{
  "model": "segmentation model",
  "arch": "unet",
  "pixel_unshuffle": 2,
  "widths": [64, 128, 192, 256],
  "blocks_per_level": 1,
  "block": "basic",
  "beta2": 0.95,
  "max_precond_dim": 1536,
  "merge_dims": false,
  "batch_size": 512,
  "lr_schedule": "wsd",
  "warmup_steps": 1720
}
Rows from block 2 of a small segmentation model, named by matrix and row number. Rows with one number belong to one channel. Each number is 50 + 12 x the weight over its row's rms, rounded and kept within 0 to 99. All counts start at 0.
After each channel's rows are labels from the 100 images, of 14848, where the channel reaches its highest value: "lies over" is the class under the peak; "top examples" is what is common among them. Only what is clearly more common there than usual is listed. The data: rendered rooms with furniture. In brackets: how many of the 100.
# convs0: first 3x3 conv (model.enc.2.0.convs.0.weight, 192x192x3x3, each kernel summed), inputs 48-95
# convs1: second 3x3 conv (model.enc.2.0.convs.1.weight, 192x192x3x3, transposed, each kernel summed), outputs 48-95

convs0.65:51 43 32 62 59 58 50 67 50 54 45 39 54 49 64 50 55 43 46 56 43 51 59 51 56 32 51 58 52 49 48 42 47 62 56 47 23 51 36 53 50 42 39 53 66 40 63 42
convs1.65:61 35 49 67 61 66 51 33 53 34 50 34 46 63 36 64 61 63 49 59 71 47 58 59 45 75 38 49 56 60 72 39 36 48 63 45 47 62 18 44 54 43 45 47 40 43 52 41
lies over: arch (40)
top examples: arch (53); count: four (41); largest object: arch (40)

convs0.32:41 21 48 42 45 59 59 64 31 67 45 42 41 51 68 61 47 41 58 50 55 56 24 40 69 53 67 53 48 52 61 40 33 37 60 81 53 54 53 38 54 53 61 59 43 61 63 64
convs1.32:34 50 55 48 68 42 46 57 57 42 63 70 46 31 73 38 51 61 47 48 46 60 51 41 49 51 57 40 43 51 42 65 63 60 45 47 37 66 51 58 54 47 63 41 56 56 44 37
lies over: barrel (65)
top examples: barrel (81); largest object: barrel (79); count: three (42)

convs0.40:62 57 40 47 54 43 51 54 51 44 56 62 64 53 43 66 39 53 60 43 63 76 53 74 60 35 43 54 59 53 49 32 35 53 37 54 44 61 34 38 47 64 47 33 81 67 35 47
convs1.40:32 37 32 57 33 54 71 51 45 45 45 70 47 69 43 51 47 31 41 58 53 43 20 63 44 73 35 60 44 46 42 57 41 65 47 40 63 54 74 46 68 65 46 45 38 58 51 39
lies over: sofa (41)
top examples: sofa (72); largest object: sofa (63); count: four (44)

convs0.60:45 56 59 89 39 56 60 72 67 34 48 67 11 47 47 30 41 36 59 63 62 65 48 34 41 50 54 34 42 51 52 44 28 54 34 45 40 46 40 37 53 50 50 62 49 59 50 58
convs1.60:48 34 51 36 65 53 30 43 32 38 47 48 52 51 53 33 43 48 58 57 56 57 67 64 46 50 41 42 49 59 51 62 44 32 24 53 57 67 44 43 31 47 38 50 44 34 42 27
lies over: arch (62)
top examples: arch (79); largest object: arch (63); count: four (42)

convs0.110:40 53 43 60 41 58 42 64 32 50 32 53 50 56 46 57 49 43 40 78 51 55 26 30 48 60 55 51 39 53 60 56 40 36 66 51 55 79 21 67 39 46 63 68 38 74 51 53
convs1.110:52 56 68 37 86 60 56 37 52 42 57 64 43 36 70 59 56 66 37 52 65 46 38 57 35 61 49 47 41 59 61 42 50 56 49 47 29 47 63 59 42 56 46 09 43 49 56 32
lies over: barrel (41)
top examples: barrel (49); robot (42); largest object: barrel (40); largest object: robot (25)

convs0.177:34 48 34 35 56 29 76 47 27 45 43 45 54 46 23 65 22 63 51 48 36 38 43 60 55 46 57 24 46 51 29 38 59 68 55 63 36 54 48 59 40 50 32 54 51 47 21 55
convs1.177:56 34 62 48 35 56 27 53 62 42 36 63 70 32 69 46 42 40 55 46 57 38 66 40 64 70 46 33 59 41 46 57 57 66 59 52 75 76 47 41 49 55 29 61 45 52 39 64
lies over: flower (30)
top examples: flower (67); ladder (46); count: four (40); largest object: flower (38)

convs0.150:40 38 60 57 50 34 58 65 48 77 45 47 66 41 52 36 43 76 39 41 59 53 62 67 48 53 52 70 47 42 72 40 37 48 29 46 27 61 30 46 50 50 60 32 61 61 51 62
convs1.150:59 70 34 43 55 40 52 34 53 31 53 47 36 32 50 62 50 54 43 54 60 30 41 46 47 77 64 52 73 46 61 48 45 55 49 46 51 43 49 31 59 39 43 28 54 41 37 51
lies over: arch (43)
top examples: arch (56); largest object: arch (46); count: four (43)

convs0.6:44 58 55 46 47 63 46 72 31 21 56 54 62 71 45 56 47 40 50 49 45 55 42 60 54 62 39 51 49 43 74 51 39 32 64 44 54 62 45 37 56 55 46 62 43 43 50 43
convs1.6:33 65 45 39 57 36 58 63 60 52 55 65 43 64 61 51 53 41 42 59 66 49 39 41 74 59 47 51 49 43 72 48 51 52 40 36 59 37 51 64 56 41 22 39 63 46 24 45
lies over: table (26)
top examples: umbrella (54); table (39); largest object: umbrella (32)

convs0.182:41 53 57 43 60 43 57 69 38 75 78 53 76 49 55 75 43 63 52 49 34 55 61 48 77 42 49 51 43 70 43 47 57 62 23 47 50 69 40 63 59 61 33 22 58 57 41 58
convs1.182:53 37 53 54 46 57 49 57 52 51 45 47 34 47 56 38 30 59 54 51 46 50 63 61 31 51 69 71 50 56 64 56 35 49 42 76 63 40 61 54 47 78 63 20 51 54 43 40
lies over: sofa (41)
top examples: sofa (54); largest object: sofa (47); arch (36)

convs0.88:38 38 42 31 42 55 70 54 47 34 38 45 36 44 52 60 32 49 50 62 84 49 28 54 45 56 55 35 26 52 50 57 59 76 53 52 69 54 42 37 29 59 46 49 54 64 65 51
convs1.88:51 41 57 60 41 53 59 58 65 58 48 41 44 44 44 41 39 61 50 50 69 41 55 45 72 44 60 50 52 56 43 57 40 69 52 43 38 45 50 74 30 77 56 47 43 63 34 43
lies over: robot (25)
top examples: flower (54); robot (41); largest object: robot (33); largest object: flower (27)

convs0.165:44 54 36 72 51 50 49 53 61 57 63 39 51 73 85 60 50 41 45 40 48 64 49 42 76 48 71 57 47 47 49 49 53 59 42 47 38 63 35 55 48 54 50 27 39 49 52 45
convs1.165:51 47 42 69 51 54 54 48 41 41 59 59 50 60 58 63 51 61 41 37 26 45 42 67 45 37 53 38 41 63 51 54 24 74 42 59 45 56 66 48 45 59 64 61 33 61 56 35
lies over: trophy (29)
top examples: sofa (58); trophy (48); largest object: sofa (47); largest object: trophy (28)

convs0.121:66 50 56 53 44 54 61 62 46 53 64 45 39 61 56 47 56 37 50 63 56 67 43 85 31 50 49 40 42 50 60 59 63 71 40 60 53 41 49 59 51 46 45 53 60 49 41 50
convs1.121:61 33 58 42 42 54 43 84 41 42 50 36 52 38 29 36 48 61 64 50 41 43 74 20 61 34 63 42 33 45 35 42 62 25 45 60 37 52 53 48 32 45 51 54 42 53 60 51
lies over: barrel (27)
top examples: barrel (58); largest object: barrel (52)

convs0.147:39 61 52 57 37 25 42 69 30 46 69 37 45 63 34 53 38 51 61 33 69 53 60 54 52 67 57 65 62 56 57 48 55 72 39 62 53 49 51 29 57 61 51 42 59 46 63 41
convs1.147:42 56 40 35 41 60 28 41 85 57 26 38 55 59 43 23 54 48 45 58 19 42 67 51 36 51 47 58 66 29 55 65 64 41 44 52 45 51 74 49 59 53 65 61 51 59 64 45
lies over: flower (33)
top examples: count: four (53); flower (50); ladder (43); largest object: flower (25)

convs0.175:40 52 84 45 31 50 52 64 60 51 72 47 30 42 53 39 45 56 36 55 60 50 55 76 42 48 29 59 53 42 62 54 36 65 67 33 24 37 45 48 45 41 37 42 59 46 31 23
convs1.175:49 40 40 49 53 49 55 46 37 31 65 47 31 31 46 56 38 48 40 50 23 51 60 46 48 52 49 53 51 43 40 65 75 66 58 49 38 61 20 41 55 35 46 59 71 30 52 45
lies over: barrel (37)
top examples: barrel (43); largest object: barrel (40)

convs0.64:58 37 40 49 55 49 65 75 56 55 33 37 61 64 63 39 45 47 35 73 20 66 46 78 60 72 38 54 26 59 65 78 41 50 35 62 57 63 43 35 38 46 61 49 38 54 45 36
convs1.64:42 60 43 61 32 34 62 71 59 36 45 51 60 44 58 52 57 46 49 68 66 51 36 45 47 52 62 64 48 38 45 51 52 45 48 41 66 49 43 58 31 48 55 42 63 32 85 58
lies over: table (29)
top examples: ladder (48); table (42); largest object: table (30)

convs0.188:54 34 38 43 42 57 54 63 25 42 53 56 43 61 24 55 47 49 55 50 46 74 61 51 69 31 49 58 49 55 49 40 39 59 60 64 37 65 26 68 38 49 70 29 66 32 45 53
convs1.188:55 39 46 56 46 48 49 43 59 50 59 57 31 49 52 51 46 49 63 51 55 48 40 41 50 45 50 65 66 48 53 37 62 56 58 43 63 55 59 56 36 61 46 55 47 53 48 62
lies over: arch (28)
top examples: arch (53); largest object: arch (44); count: four (38)

convs0.127:38 55 30 40 54 50 34 63 41 58 81 54 44 53 61 46 62 41 41 44 44 39 64 74 47 55 44 49 61 38 37 50 57 75 35 56 47 64 39 68 55 43 49 43 59 26 56 60
convs1.127:43 25 58 46 37 34 55 45 39 59 50 35 50 49 50 52 38 60 50 53 54 40 34 30 61 44 58 59 42 31 48 44 50 56 40 39 58 39 60 38 38 28 43 34 48 63 42 44
lies over: barrel (37)
top examples: barrel (49); lamp (47); largest object: barrel (41); largest object: lamp (25)

convs0.84:39 34 50 51 45 54 78 45 42 56 41 21 25 42 59 45 49 86 49 42 59 58 44 77 47 44 53 59 27 48 54 48 42 53 50 40 63 59 29 71 42 53 56 48 57 45 48 50
convs1.84:52 63 50 52 41 49 59 44 41 57 38 40 43 55 62 38 47 39 59 36 78 81 56 79 86 83 54 53 56 64 45 40 37 64 51 51 57 74 34 64 57 65 63 39 43 51 39 44
lies over: arch (26)
top examples: arch (41); largest object: arch (37)

convs0.41:50 71 50 49 39 45 65 75 57 52 46 63 40 59 50 54 41 33 50 35 66 50 49 56 61 43 32 71 52 42 56 38 47 70 33 38 38 57 48 43 59 51 47 65 61 36 38 37
convs1.41:48 32 58 50 39 54 47 64 61 37 39 42 54 55 50 49 61 49 55 33 46 60 52 31 64 54 46 70 44 39 58 47 20 44 36 69 46 52 40 45 53 25 41 53 52 61 67 58
lies over: wall (81)
top examples: window (90)

convs0.152:47 50 42 42 65 42 65 58 63 23 48 39 70 39 54 61 57 57 61 40 56 39 40 42 50 53 52 48 61 45 65 78 48 41 52 47 34 75 36 42 54 47 58 43 63 49 74 51
convs1.152:56 34 54 64 40 52 66 56 45 56 44 46 82 63 58 51 45 76 29 57 42 41 38 51 70 38 71 36 69 74 57 39 49 57 37 40 72 62 42 49 59 55 41 58 37 69 54 58
lies over: flower (60)
top examples: flower (86); largest object: flower (50); count: four (38)

convs0.59:41 61 63 46 42 56 67 44 53 52 41 62 61 35 58 53 42 44 23 24 42 29 52 51 45 59 57 57 74 51 34 39 71 45 41 47 32 37 32 52 52 25 32 57 50 57 39 36
convs1.59:63 44 55 40 54 44 44 42 67 60 66 57 78 53 41 31 43 60 54 42 24 57 69 54 42 42 53 64 38 57 40 48 46 37 64 54 20 35 42 48 42 37 49 58 63 47 66 66
lies over: wall (67)
top examples: door (72); lamp (34)

convs0.67:61 47 50 74 45 64 65 64 57 37 43 61 43 41 62 52 73 39 41 65 56 58 39 67 57 47 51 71 43 47 33 43 38 56 45 56 47 59 46 66 51 55 62 58 61 50 65 60
convs1.67:61 25 35 48 44 62 64 68 32 59 45 52 79 59 48 65 44 36 51 40 38 38 27 34 37 33 56 64 47 41 53 58 58 50 58 51 62 44 45 42 64 47 31 63 49 49 56 51
lies over: robot (30)
top examples: lamp (44); robot (43); largest object: lamp (30); largest object: robot (27)

convs0.129:47 66 37 36 44 67 39 48 32 37 46 46 45 59 55 59 58 28 66 47 59 44 64 68 72 40 64 68 38 75 62 46 46 60 57 46 47 61 48 41 35 36 44 38 67 58 44 54
convs1.129:28 37 67 60 52 43 54 55 37 62 48 65 39 49 42 52 59 57 47 46 62 65 49 56 60 52 40 59 33 66 32 46 32 63 59 64 55 58 63 37 62 53 35 80 47 53 15 52
lies over: robot (68)
top examples: robot (93); largest object: robot (79)

convs0.25:54 44 40 20 25 56 52 62 57 42 57 38 58 55 51 52 26 37 38 42 52 60 48 42 79 65 53 57 39 47 57 33 52 52 55 61 45 45 63 84 40 73 48 39 68 62 66 57
convs1.25:45 52 65 65 54 45 49 45 30 46 79 37 45 68 40 65 51 36 29 42 38 31 47 48 68 39 34 45 48 39 43 64 68 58 39 48 51 49 38 58 52 34 41 51 49 40 52 38
lies over: dog (44)
top examples: dog (65); chair (51); largest object: dog (43)

convs0.108:49 54 45 57 53 38 35 66 46 39 38 54 64 73 65 59 63 35 61 25 59 43 57 33 52 36 46 63 41 52 36 37 36 64 71 48 48 66 32 47 71 56 45 54 69 18 55 61
convs1.108:63 37 51 31 49 80 48 57 40 39 56 50 50 49 51 34 41 27 37 55 60 43 39 48 79 39 35 35 56 44 64 56 33 56 53 20 70 39 67 53 43 57 44 40 30 49 60 41
lies over: floor (79)
top examples: dog (57); largest object: dog (41); robot (39); count: four (38)

convs0.160:41 32 66 41 44 45 44 59 37 53 82 33 53 43 43 67 39 43 56 41 42 49 64 55 34 50 38 72 48 71 37 41 51 42 56 63 47 56 37 52 63 49 62 36 38 40 39 37
convs1.160:43 28 38 66 50 48 27 50 63 42 50 55 72 28 41 36 38 39 33 53 53 45 57 53 44 50 39 61 63 44 26 62 65 50 57 71 72 54 60 56 61 73 33 39 52 33 43 55
lies over: flower (48)
top examples: flower (77); largest object: flower (46)

convs0.31:50 57 50 46 63 46 39 56 44 44 47 56 57 55 59 52 65 40 50 47 47 41 35 44 76 40 58 49 46 71 60 47 45 67 43 52 62 59 39 70 71 37 40 49 75 38 84 54
convs1.31:57 61 49 58 46 53 62 57 59 49 51 58 36 56 61 41 60 42 58 75 47 75 40 58 68 49 44 53 67 65 47 29 54 50 32 59 45 50 54 42 49 41 47 57 37 19 60 51
lies over: robot (73)
top examples: robot (79); largest object: robot (70); dog (36)

convs0.5:51 34 46 34 48 58 51 55 26 61 69 44 52 72 41 57 43 57 61 55 27 88 53 68 65 50 50 54 39 48 68 67 26 54 37 44 64 69 68 50 49 43 44 64 62 42 49 53
convs1.5:37 54 70 70 43 60 47 53 58 61 54 48 46 52 51 54 56 56 65 47 61 42 75 34 51 59 35 43 39 62 39 58 51 62 57 39 55 59 40 72 50 53 61 66 66 55 13 52
lies over: floor (92)
top examples: flower (49); count: four (45)

convs0.120:47 40 47 43 43 31 51 33 66 74 42 37 45 36 24 61 36 48 55 51 52 67 42 59 69 46 50 47 49 42 58 29 48 34 45 49 26 67 60 55 54 61 45 44 37 38 22 67
convs1.120:55 57 27 55 58 72 48 33 44 54 46 38 61 63 41 39 42 37 33 71 51 51 55 37 46 51 55 57 47 61 47 57 37 35 49 57 47 39 60 55 56 39 36 62 53 29 62 50
lies over: dog (55); sofa (29)
top examples: dog (60); count: four (47); largest object: dog (45); sofa (39)